config.toml
model = "image classifier"
horizontal_flip = false
targets = ["face colour"]
num_classes = 7
label_smoothing = 0.1
init = "torch_default"
residual_init = "zero_last"
beta1 = 0.9
max_grad_norm = 3.0
max_steps = 16500
epochs = 20.8
final_lr_fraction = 0.01
Rows from block 9 of a small image classifier, named by matrix and row number. Rows with one number belong to one channel. Each number is 128 + 24 x the weight over its row's rms, rounded and kept within 0 to 255. All counts start at 0. Numbers have three digits each.
After each channel's rows are labels from the 100 images, of 14848, where the channel reaches its highest value: "responds to" is what is common among them. Only what is clearly more common there than usual is listed. The data: cartoon faces.
# convs0: first 3x3 conv (model.blocks.9.convs.0.weight, 128x128x3x3, each kernel summed), inputs 0-127
# convs1: second 3x3 conv (model.blocks.9.convs.1.weight, 128x128x3x3, transposed, each kernel summed), outputs 0-127

convs0.86:152187151151143162171112116142125087126160141147118141134126134122117125130100132145120128124099128150136132144133140185126131132126139121199135129133130094163120124125142094126119122130176123171097129133136141166134120128104127138149132129157104162119176151128157151113145133123158128128151141099113116162052125114091106115202133122131077099141179147136183124121099123109145110131094
convs1.86:126104145132121149212114156137081132086150154149137124187117148147125169139120124122110114134083169143136123098154179147162095111131177150115147160101142151180145121088123150109126156134159120136141113130184118098111124139137162143127170126123129123141139156127108161117113123105140111133131136199150090111126125142131160143095115131125128131072137136127131134135132098123106137122142
responds to: grey face

convs0.3:140135082125102176161077130100130110136140097140125117100109126144131135129088082161124142131125136148118149142080128140127126064118117116140104140126064109128130106127123105124107112081151163129115111100102123161152090126091108127123129118160153124127132108134168095116133132125134068135111103095098128134130124137115175089139112086107107112112129097098113117105092078126091106124084
convs1.3:146160105117125124126123116128118129117146128129219118217144124120153112120135124146112162140092108134121107131133112137099136093122151116134113113121186147134129157172166148141137176127116124121124108102144177115127155133109166118123132113090111111137127131147114162119140120105138118126149133203130113098097150168162158122133130182126171139114142116156099121132120114084148118128113
responds to: grey face

convs0.24:157167144108160162144145136131123104162128095155166138141140157145129169129146144164124165129115165166141147121151115167166134139118119148163149129150138142115049142151147119157142086142156134138132146129134141166139167131183143157141150129140128158123153125127167132109143132139134141108159130166164165153098132117081144125155120172130085103173148144140169133144154150140150149131118
convs1.24:134108149138093148140107139157127136113086114152069145071109157157114150097126091091155093126136182153151113129121139168160107106127143152130145161116151158153201097123108131103104145157138132122155134122152102109113086151106157146137144141115133145121153117108105109123121134099140090125096141073149104128141130130169127133141118074141151126099143138110109133096136129137086167141137
responds to: purple face

convs0.36:110117111102102138222132143108124090153172124123112138161140154171118157130106125153132150127136139123122148105124168122169120103121156125142092135106106117180166091122106143137110107116145152109152126128111091130161141124104134137127112113126131138125139191132145140157195133133119106128117124135096168151108134111102124126072133127135126131137098101067110133131095119093081133135144
convs1.36:129103058129115158138170156144129124143117120159202146145143128105115122122141140132097130132140126158126128114081163146092122114130153116114176142092086127190082148138098097140129150137122119139119122132147085089129149128091128124132174124147080138130144126115089158151118151132122130120125132183168144103106123095117119127118150193123101146117147124136109130123103175132118125141117
responds to: green face; beard

convs0.99:116142094118142133119078126094160179120092110127088131080112124115124125129148095139127116128143109125110131165081094153128120091132073128143082118098084096103159115124095111119118114091115121119117121114069110129136123127124104120139112120156141124135139094111126110116112144136132086116139116104099112139205136103165132176134106076115155150100130115109155117107144087100103111116127
convs1.99:170117125126098166122117125148128113132168127132135144230124113121162111124124135139099154124131104142107122141128107148113111084134159122180154117117161135114104142133121143154127149130091153089102132117146148093148129105184158120144145127053156150141099097171095146132132071105118122124119152109127115073116121139145162112144106118134102125107112118149112125104161125112142128105127
responds to: grey face; sunglasses

convs0.123:169160134156131155184138161142119115150158128171115137114175140117138162126091143143124160123130147155134157132161148157149133150130159129177143142157154122172119142146154136158116116147122140169144144132152133162141159120103146132145156129170119184135158171157163138150143166119151146123135138121158134170090124124114145108144147124150091168192151121119185123130114141133121145148119
convs1.123:114108146120117153190118143136102146093126160176120133150106155149108174119123118101101090128106161154138135107139171135164103098125162156108158161096146146178143099099103105107116133142155103154167113112173117100117102144161152146140168123168138109142146156107088130124122160118135112128128130134169096134142128146135143135102107128133137143051164142109118131125157117150120148146147
responds to: purple face; sunglasses

convs0.2:157148111120139131133149165136120153152145202136147121141163136126150166127132131142121164125171160123118130121133168131173122140121145145143109156129134132175143127170119146172132209131120133143147120127130153131100161128110130139121136122100163120130139149160134153177127133112115131132157116160155154130124128134131164111137172207121217122142149141121152128138118130147118149144148
convs1.2:100102130112123169133099164150116141106107074166121137118092148146108155116130114111106093118097150167133149112154139143157111100128144142095153156093153156164108113087107119098108083142154098159147133106141110082114099127147149150134164128168142091129152140109093092147135158116139108130108143097156091153105129149129133132097166107147076129094162168115091136140143111136125142132142
responds to: teal face; purple face

convs0.49:137102138136145140113165116177134143114102101135118147114143091166123113129133196104126109123131109145167138124146115099122129194128162136085128118127196142122141125122121123121130101199110125126123164141163105144127165131169142110136138134120120123123107154118150131108128131124160186114104186099184134121137130151144129108115136096140119144202112100120163141135138140126126145113119
convs1.49:131112118143112149157133124139106146118161148139116148109102144140100173091135116102166087115147166151150113129118171149164144162131139173103077153122126170186142120075136132076129167134155110116135138120157119126097108135081139165139091129129150131123146167095100109124110150073125114133114142146140073135138122122116132101126112155124161136119132119146131128070103138136139157163119
responds to: blue face; beard

convs0.93:170142102129147123160106162119127127165153188124167114159156155129151183125125116173125169113147173114118146144109160135171103114123140135145130154152121111166154161174151166158100173123131147140174130123133144120124142121124120145124154123150171146125143150156119143142130141123142112122144122187112143153125121116137169119156124206116124110125163164151142135122113116159125142152154
convs1.93:105098164128109143156088130147128138105100110141123153095110145164109152117120088111109102133104151147141137117164148150150106091125164138094160152108192146164120096093096116099126110153140107144186124109167121109118091129138148142139156121172129090134156147117101106139133168118147094128114141102153098150123129160135138131097124103142132132107162173079098138143146101144090139127156
responds to: teal face

convs0.79:151120144144108152145145170163129131166135155144127148113163151119146174128130163130124170139143166153139130117140181119168136158138172122126176155173149149181184144163174143163140143159118143128135130119163167156122147126078130138118170133130174118127115146155136152156120125125125147131118134126168141128144125146160170132114146137130161151161132134124143131130086138179146144154140
convs1.79:119109153129126163169113166152115137095127088161132153121090144151105173103120102106137087115091167165157154109147171151168106107134149135107147157099169150158104115087107093092106124147143099145157136109164093093104100137174136152133158135152148094122154166120095108156135145105145102129106141106151100146097126147107160129120133134143123142115152153129115131138150104153113140129149
responds to: blue face

convs0.94:134150142095116153185112151144148107160154156166156139172169138119160170126105143123122156124136161152137138151125174150166151148127160146156161166159147139194098165150171132164125143138109141152122115129147196153128131126106134138133149136123133130136138172160144170167160133120135143135138124143141133147099138131098147128149131173141101124156143149134143123135089125167141130164124
convs1.94:123098153118121160180111144147114129109093135171091131128109137159098151124108107127140115114098162154149154116161170160163085098129157144107156168093157150174154104094106116110113119149157102135166125106175122089121123136164161153135176130160138109127165145117095099134135143111145098127114134131164090123150123140128138137118097088136129142072149144121109140137152097142114136141151
responds to: purple face; sunglasses

convs0.71:149146148140137137153164156142130159148163192145139139130155135125144164129138134132126160136156157138125140156157155136153127144128153143150123156135131138166147130158131139164140212132124112155140137148143176140107137126100143134124141132136172140127140169150135172152137138117117128126156122166161147147127130131123167094152154202132208144153166129130139131155114163143126148152147
convs1.71:096100143113120163161104150149113147100115092172113131127093145147103154125118112111113099117088146169137156114156154149145109095133155147094164161089141146176105121084115112097110081139159098171146125112151108082112108123160149153133175139168142095132149156114096098133125151111140105124110143102157092158105124150127139134097143100143092122104156153118089130130137116142122142136135
responds to: teal face

convs0.56:156154152107149165143146139129133096155115084155179148156131143145144155131138137146128153130111158165141150127158136162159139134120134146162158134160133149140047149150156126148146085131144128140134155130140156168141151126197146147147154133140121166125146144148162125117149114138142133120147130155157158144104133123075124116151115186135089111166140150138161131148164154149152138159125
convs1.56:136115148133090146151112143156124136105078111155077145077123148158115155118123102115131106129117179150147121122122150156157107097129160134134148149115146159148201109118127129110103161147148133132153120112168109105116104145089170144135156143122126141126146130113099119150129120110150106125110136071150093121128130116189128140131111039149158133096138144115105142124119121143091154133141
responds to: grey face

convs0.107:147147171103158108162173145156136100137133088124116126156140129128145134130132165109127137125127132115147114114167139156149133173129156136141162137162172140142034150141157136130132064163132144132142150146164164116136149132195160138138158126116098158126133158141127128114139130142148167122136152115157170126108138142086121110141130136146110143150118147140166127155147161148175141147123
convs1.107:160123129139103139140144136163100144119102152160054130078143139149105159114128113109149110129113155148139123133094144138151111140137144144154155143123115165161210134146128099115115180146142127097163131126157095104110114134068157141147146136103143182119116131128079099134120116088129118124110142107112110106129117104167140122117101092138182133104141137123132128098109154135095152134152
responds to: blue face; beard; bald

convs0.13:098117078104112131123095113107126109113096121103102124114097121125119106128105094144126096126104107126123103121080131109099100085110124106114077125086088121114174081128086111095126143101119114102106119104119113131134096124091095111119091126106149099128114099122125093107119109119124088130117122097085084101153127122130119112109111109111136093083127089098082121090113090126087107115098
convs1.13:179150109133154078092118121119133081148095094098134093132141118125141103113130146145144175133127118089131101146125123122095152130123104100148126140114129132091093178169131160131137092115117176117121129135107154176134159142140105106114148120098110130139116086150193127176117109136124141126157142168117163077122138149128138120157143118117096127175097089160123129117130123105140107113095
responds to: teal face

convs0.110:079082095137104127144104107106146131159093136136125124086170155151110154123140086163127151129133153132114134123113113095158116090126096148077103113084089120104144149154097124151122161091156095147135114129088083128153166130112110160118091126133129098128097093128124112140113122110107090118101121154120171102163134138136132110091121142117137111139084155140071136114125117118104165112141
convs1.110:107122175119130084144092140162143128142145163106140127120157140138133113140124089126098115117087146090144130079130123116108115083133149104130154125086200077139168112115099103142133103141090132105143135109171109159140129125148079145134158125157132103134129140116155118137128155200144089128136130086147163127117122179137150145104125104136172126144148110134110134151141108127109105123149
responds to: purple face; beard

convs0.34:139157100132164114128089126108151114162115121135145108110161150147112158131135083151129153124127153115107116139081107171152096071132095174160066119079070103108110130135083108159097142085122119165119112118076097116145142129133105159133090118118122124132147109110128112129132129146135068128154123147110140142151131133109144125149112146107130125102137136134166132096119084120089151116138
convs1.34:134138185118126127120082153156136123131156163120125130162151113130135103136124101118111140119080124124123103128151113135108089091132165134164183136075201115146180099129103140146121131144117131093121129109167108132133133112132127134137180123058153157135122138134118133122130076143129097126134166116119134099083130183134167138116115101132178125112116135116110133105151101137112116122148
responds to: grey face; long hair

convs0.104:154140123138125144158151169131118137166184175149166125145159151132156172128127148146123158127147160145119155148137155129152114151132144146146138150156142123162153153159149155164119183145121127155177124132143158147115139134103133139121157135142183137129137154151135169169146131121134140138150121168169131145113130136121184133166139196128164119163168143141147129139118141148138145156167
convs1.104:102104154118115154140092145138125142104111104167111142121089152154106160128120091104118095123102147163141154117158149154163105092129145141089160168100155142171128106090102123091110094150150104157156123116152115092122088129160154150132169137162142086133164144110105105142114159115141099128099140101160088166116125155134133139094133106142113130101164164107092128136141109147106151136146
responds to: teal face

convs0.41:119141129164134138132122163126148169149120193127132165094183149135141164129143119163122160131137154131121109126131141140169151125114128130146128135146124146153162145165140143174149201121137128116122124116116136135132154128074137132142147128129158129123133135146123145191109120124140118119147137169131158127129120113130162129129144165125255138126155150139144129118117127137141152138131
convs1.41:125100138124127168144095168164120130121099064169146140126108150143115154110128109098140092112112142162141160123158142152150096117131143149109128151107160158162078117082114102093108104148149111137148136108139086098110095117161143143140147126168138089131144158115081100155131152116134108128103133102147106153102128136116167133119157113145050124108148162120102140136148114151121151128149
responds to: purple face

convs0.108:174130124144140086136129155126132143150131201095144116128141155120150167127121125141123154099149141085121130131135157118148103125134160111145116151147130117162143153175134133142126200136116133140175144137163150086123134120111141125126149121142162158123142161164090130176105143118151120138142123197130142148128124132140160112150135200132135132106158173147147113146116128159123118167163
convs1.108:106098148117115137143107137128125144106094087138105143112111159157122166118135111111112097140112144140135124118152142147152120096127147126077155148097169148162096098097102135098126098148163102155173123125145128114103118135142157136132172121183135067138163153115103105163116168099140105129117126103166093159124125149131133123091144090139100134104169175089090133164140116143117141133153
responds to: teal face

convs0.1:136102116117118126147101134112119108152106088135142105130138150120174141129137090143128144126096156130127134095090158098144111087127149135093140160141097116164035149160136103142117106097140143126126141142149179127132148126168104149127132118121106092122102151178134099115132117121114094121114118142114128107111121123082118093111098144116083129102089173138088127108147105173144139178116
convs1.1:167130138125135112131100117146126135122106135126066119102140144152142128124125084125120117130110163117147150140140128127138142092131139106112117107144196128115224143124140139118128136150123146108131129127145156138137120140134114144123119128161121095125153110127128129177132120160139097129133135084159130127159135150165145141144113007138201133107110122130104138143144101141133122109134
responds to: teal face

convs0.115:154127126158143156135147165115149156147119225145117161105168153096143159124147117152121155135139143143115112124141164123163121112120151143130127138148108125154171144184138139162133176119131134139163117140132139154125151127103138121130152133110162135123141161160125120185126120126114106124154120158130168145145128105123154150136146155130224161142142155138130111134147133166132146154157
convs1.115:109111149112128169147110158145108143119108058171130150126097157141124153110133113112118098123111143170133161118140135145151118100132133135098153141088158151161086106093102113100116099147156114174159130114139100087099107130164131145136167132179143095132144151123090108160118163097132110125110132096161110161090125124132147127103157115138077132103161167104108134139147118154115137126157
responds to: purple face

convs0.47:135104075147103107175115152109108126149120127109158113080139150147101149129138099142135141136160149111105156164104116107134109088129123138124096115105084089118113127130106154157106186089125133142180117120094085102143131128093099142140119127183155141120139115135114134125138148112132085136120123158115149163158123141082163112104114186112091111132102115145119139118104117099103152114173
convs1.47:060091143113111146145093158154155128165109137137163149142176129141134115135122098116117130124111105139147150089127116135096118089124177100103165129081172101152165102107111117166120106140123124137128123129178117114131125147139122133139172131165111107139155149116105146100122139186147101124128137124177152146120131158124137158097141101127183107099143139099071130158138120145113101124137
responds to: purple face; beard

convs0.100:151136131137128134154148130123119139132109116160100132056148140133134132128141128178124139138139137134130139166157133140142127125102152119133149139144124133149206129134147119142143130128150139135113156152148132135138117131161154123132139127171185147117138148144129126072126153123122120125129122056160135151209121164161145145118089036142103110169148139136130123151158160143134116135135
convs1.100:092097146138110176140117174127111132095196129127143159175110143127118152121128133119115123118066138150132144106155149142137103130134145129118139148114148140138075110119121083114114179118162113161150133117147096109101120140094138137132148130171157074130142165130108154103127156109131138124121119167153101168075124134138195131111105182139153147129150134118123135143119105147118124112153
responds to: pink face; a mohawk

convs0.126:118101121103095115135097090131129086087118114114128097062059108107126081135128136150138094135108087104147153128078127098075156128135123114096145135153119116117159147114149108064114145131114137107117113116113108098108102142132104104122139124112126123109108115103108108095152141136155123138091129116135091141156128134125144091138105095127160148123109165158108131097160091144159110103092
convs1.126:118132120121121158118113119146138125099157101153098115195096144141126162086136123121111129137123147161146136178133103127160093123134154139131129164164161131128042124147149146108136091113149126156123151135140168095084113157160166151118146128091163112130132161149105123121134103053139138127122123088116087135117122148101114155145106089142112134091096128100109133133136111147123121112129
responds to: pink face; surprised

convs0.48:186149119142114146151140172140110150129154171165136111133134124119148134123123124139120125118145121151121147168134148129128110130112145107155129145150137115160144145151147163131115207132121127184145146132138147151101135120094126133127154107171164174125151157158154181130158167105135127120127125181144114170123114137109164124170136202115155133136181142145143119136113136139128113156166
convs1.48:091106146120121163161096141132134144095121112145120150141088152151097169133125119124106096135096149162139144102162151143163110108126157146098159153105140145163117113081100111081121082140151094154140116111155113084124102138162167143135162122172147083138143161106105115116123169125135118130109129111150079149110127162153124143084134103131103134113168154094104141147137108140104154140152
responds to: pink face; grey face

convs0.78:134090179105117104138175132113121122109101134098148157108109105151119112133134125127131117126132102108127108099185108102161151118125111096098101109100114165100131105114101122096159133118122109104120125165096085101129138131150181120139103115139140164128144171109112143104146132129108112129118124149105195137147136138097141091109143149170113132101098100092088123188146173092112106125113
convs1.78:085086091146105145140135136144120145121120128111111125126148125132120135139155145138095131143165131134106119094098165157097148114129153127079114155126041132182105161085140124139123139134148123179092122120131093108127142134100170122138126125167150125128152127127107144104112129108119126130119140114164129159117122065152091126103124102141121139132164059151075128161100146130148131145107
responds to: green face; beard

convs0.67:138127085111107115176121130102107102160076124120079146101173139107132157126110110132133153121148161108105140087126127144162112101101116168122126129116105101159153138195135122165101108098153108114121096118127149114146146118063104170126123128135128124117118142142105069063138119104117098112128124094108171119127115144115125088135115093136071122119127131134096141139094121134120139134124
convs1.67:146116149129101096140106136130140118172078140107159116117176114152148081111120099121148149134089128095155127120125116152084108085130152098102167143074211101139126130129094145170135106137128137111139113137166125146098166138137114131135178115154136093139163117137147134174121134153131078132129130107156142129114128156116145157122140094127123125124123097127080118163126095125114119099139
responds to: purple face; beard

convs0.96:089071140120100107166084111111134118107111109108116094090055120111126110129100116118132104118100103096115122131090124084098146097123108098083153135151085114117128148115149112076125125109125119096137105106103139102123091131096117110126137123135119076116089102135113095109100134115119099130099119121096092113116138118093109106141099123111109118089131150154077124100115103151161107117114
convs1.96:114108096117126151135149137085150107112119148154158132203115145097137140131135140130084108166155132141106167195109110139123141104122119114121155122176150117127122154159129104119132159094174109124172133175108160109103124144155133145107135139136119129127131128120108173118106146115114160134135063162143120114130122134116074124140099059113160130126084123127114129130167150131145139118143
responds to: pink face; sunglasses; surprised

convs0.26:149166149122150168122155104134130126164123076150126148170144160147129167131110137161127172132132168172130135129164128156164148132124129159162136129119131139127076159158134112160146055135153134147107136124138135174144178133164146172121122129149109174129151132126159110100142128134152133125146140097154174142100139125098108116143107105142083118169146148132161135150131160135135153133104
convs1.26:149133137143104132124108137165125135116113099119117139074108140158126150087138089103180106125124175129146112129114138160157109111136139145143112160096154164153218093091131119105116177161162121140119137114147094129076101144100159137132133132100127144123147116112101110120112098085140086123123151127149088116139126122158140129140118110142198130121131111128098132092115115139094143141132
responds to: purple face; black hair; bald

convs0.111:111125071121113155172082111089117106136115078127140137133135150163117132126113085154128142119126148152110148106101111123136106074120106132132098117090079112116090096138101127140136105087134131149127115113094093151138151128118102147116098115144120137122122107143151110105151124117136082132122123111107118140093124141099127102092095097110035112110097104109096130111129099112078149123112
convs1.111:168136130124138089115117102132144117130142178131154108107145156125148152113136103130104080122115167095147131135106101138127144103127136106146140111123202099088166115093147119114131157125130143072125133117134158151130117155148093150132123113122089145137120114117137145168131151194141105128146115173150147087082121154148168135155126144108221128117112125139129141155136130115135114117122
responds to: purple face

convs0.101:102116092138121108099086094109170130127104107116099089090101132130126126132140090135128122127106126103121115152075104127106102085129099133119070114076086099094169104121079093119093148098136119120092120106104121106134101123131101135139087124113107105134101100117114115136125114142122084128118115097086107113160132118139120164121146118117160129089119099102118124088121091115084108119096
convs1.101:171167163126147135087121141130101124132149120111139115194127127135144100128132119135135185125117098131114099148126128107097123109129109112190156133097156132110126121157126157151135101134120136113103124132123133120132126118201135128124160119059140180134109092151126128143127035090126123130146162098123156067122135137119166129135139103127142131125109155137112132101155117111106115122136
responds to: grey face; sunglasses

convs0.87:098110089160132110167115101101125129184147128128131108130178169141097175129123104174130169117110163116104130134118093111163099102129104160112096104079103088111099154165083104162110129090157124152121115119104083113156160128117098176117084134141145125136120107137117106139121119107116099138114116154097185113141136146118112136096121130109121135120115154132106125119134122115095157117110
convs1.87:108105168118102115132089132161158132114143145117146123101127137147134149135116083099124103125114160121143156101137108141131115066129154134107150125096206082128167092111104122110118107160123122107142134114168111137126097148158091149135153131145149109135155125125132113107113133195150085127121148094191137134112127184130124133113120142138178118095145122122090135159162102134108130123143
responds to: purple face; beard

convs0.46:149142137152127159149135182125144146173128180142127142112173169103140183127129120158117182134154163144118147125140178134181133119128158140142131149149106131172174150179138143170120169117123127128156109124136148156131149136093141140132151128118162135123143156165134132172125121126113107131149116172129171121136125120150161125133152158127175169144147161131138125133112136152135151153170
convs1.46:104104166112131166158109161148116144109106075171132150123105155145120156111129111108121096124105150165141158115145141153153113096130146131092162151090171149168094106091097118103113095147154105163153129106144107085101106133158142153139169126175140092130150148121086114156125152111140104128109133092157102151102123135124133131096162115146104132109166173107107138139147109145112129128154
responds to: purple face

convs0.119:157145112132129153173133158122123148147161161144196142181143123149151140129134136131126130122144138149116152144111153145132114139119141135155131149142130118159176130139133142153125191133114143161165121112131171156100137125096123127125141132149204130132152153137141173168147137119129131129156122175154116150138131128134181125164132221128130125146164128141150123126123119153142123147177
convs1.119:106109140118118155153086127137132137102088106158104134101084136153115168115117097106131097116107157167141144117161154157160115092127150154100161166090160145171122117089102132088114101159150105151141118110153128087112095131146163150130171137156136089129166152117100103144132157110141091131108136117171076143118124148131121142097143091134114133103153158125082128143132099126109145121137
responds to: grey face; teal face

convs0.122:100107082134129081121103138124131150107109104106093060064141109153110100130122128155125104126147107088130119130095085123098108136121130135111107118134141103119142081101122151133083126138104139109134132089116080082122148126129110094147158131132124106131112107109117101103100128133163138130124155067111090125126120136153144105101135091115130137122095084096135140096113097079099143095125
convs1.122:158138125139123136133131117131128116140125128129168128154128144117121162116139140105189093112132152133116132148120125156180129226131129150128086123101089149177091104079118143088129147103128110086137130113120146145119118111098142145138102127108090149124109152124093154131143118098105181137142115172086091104141128116119163122121142194128152135157110153122120123092123153123124147142134
responds to: blue face; beard; surprised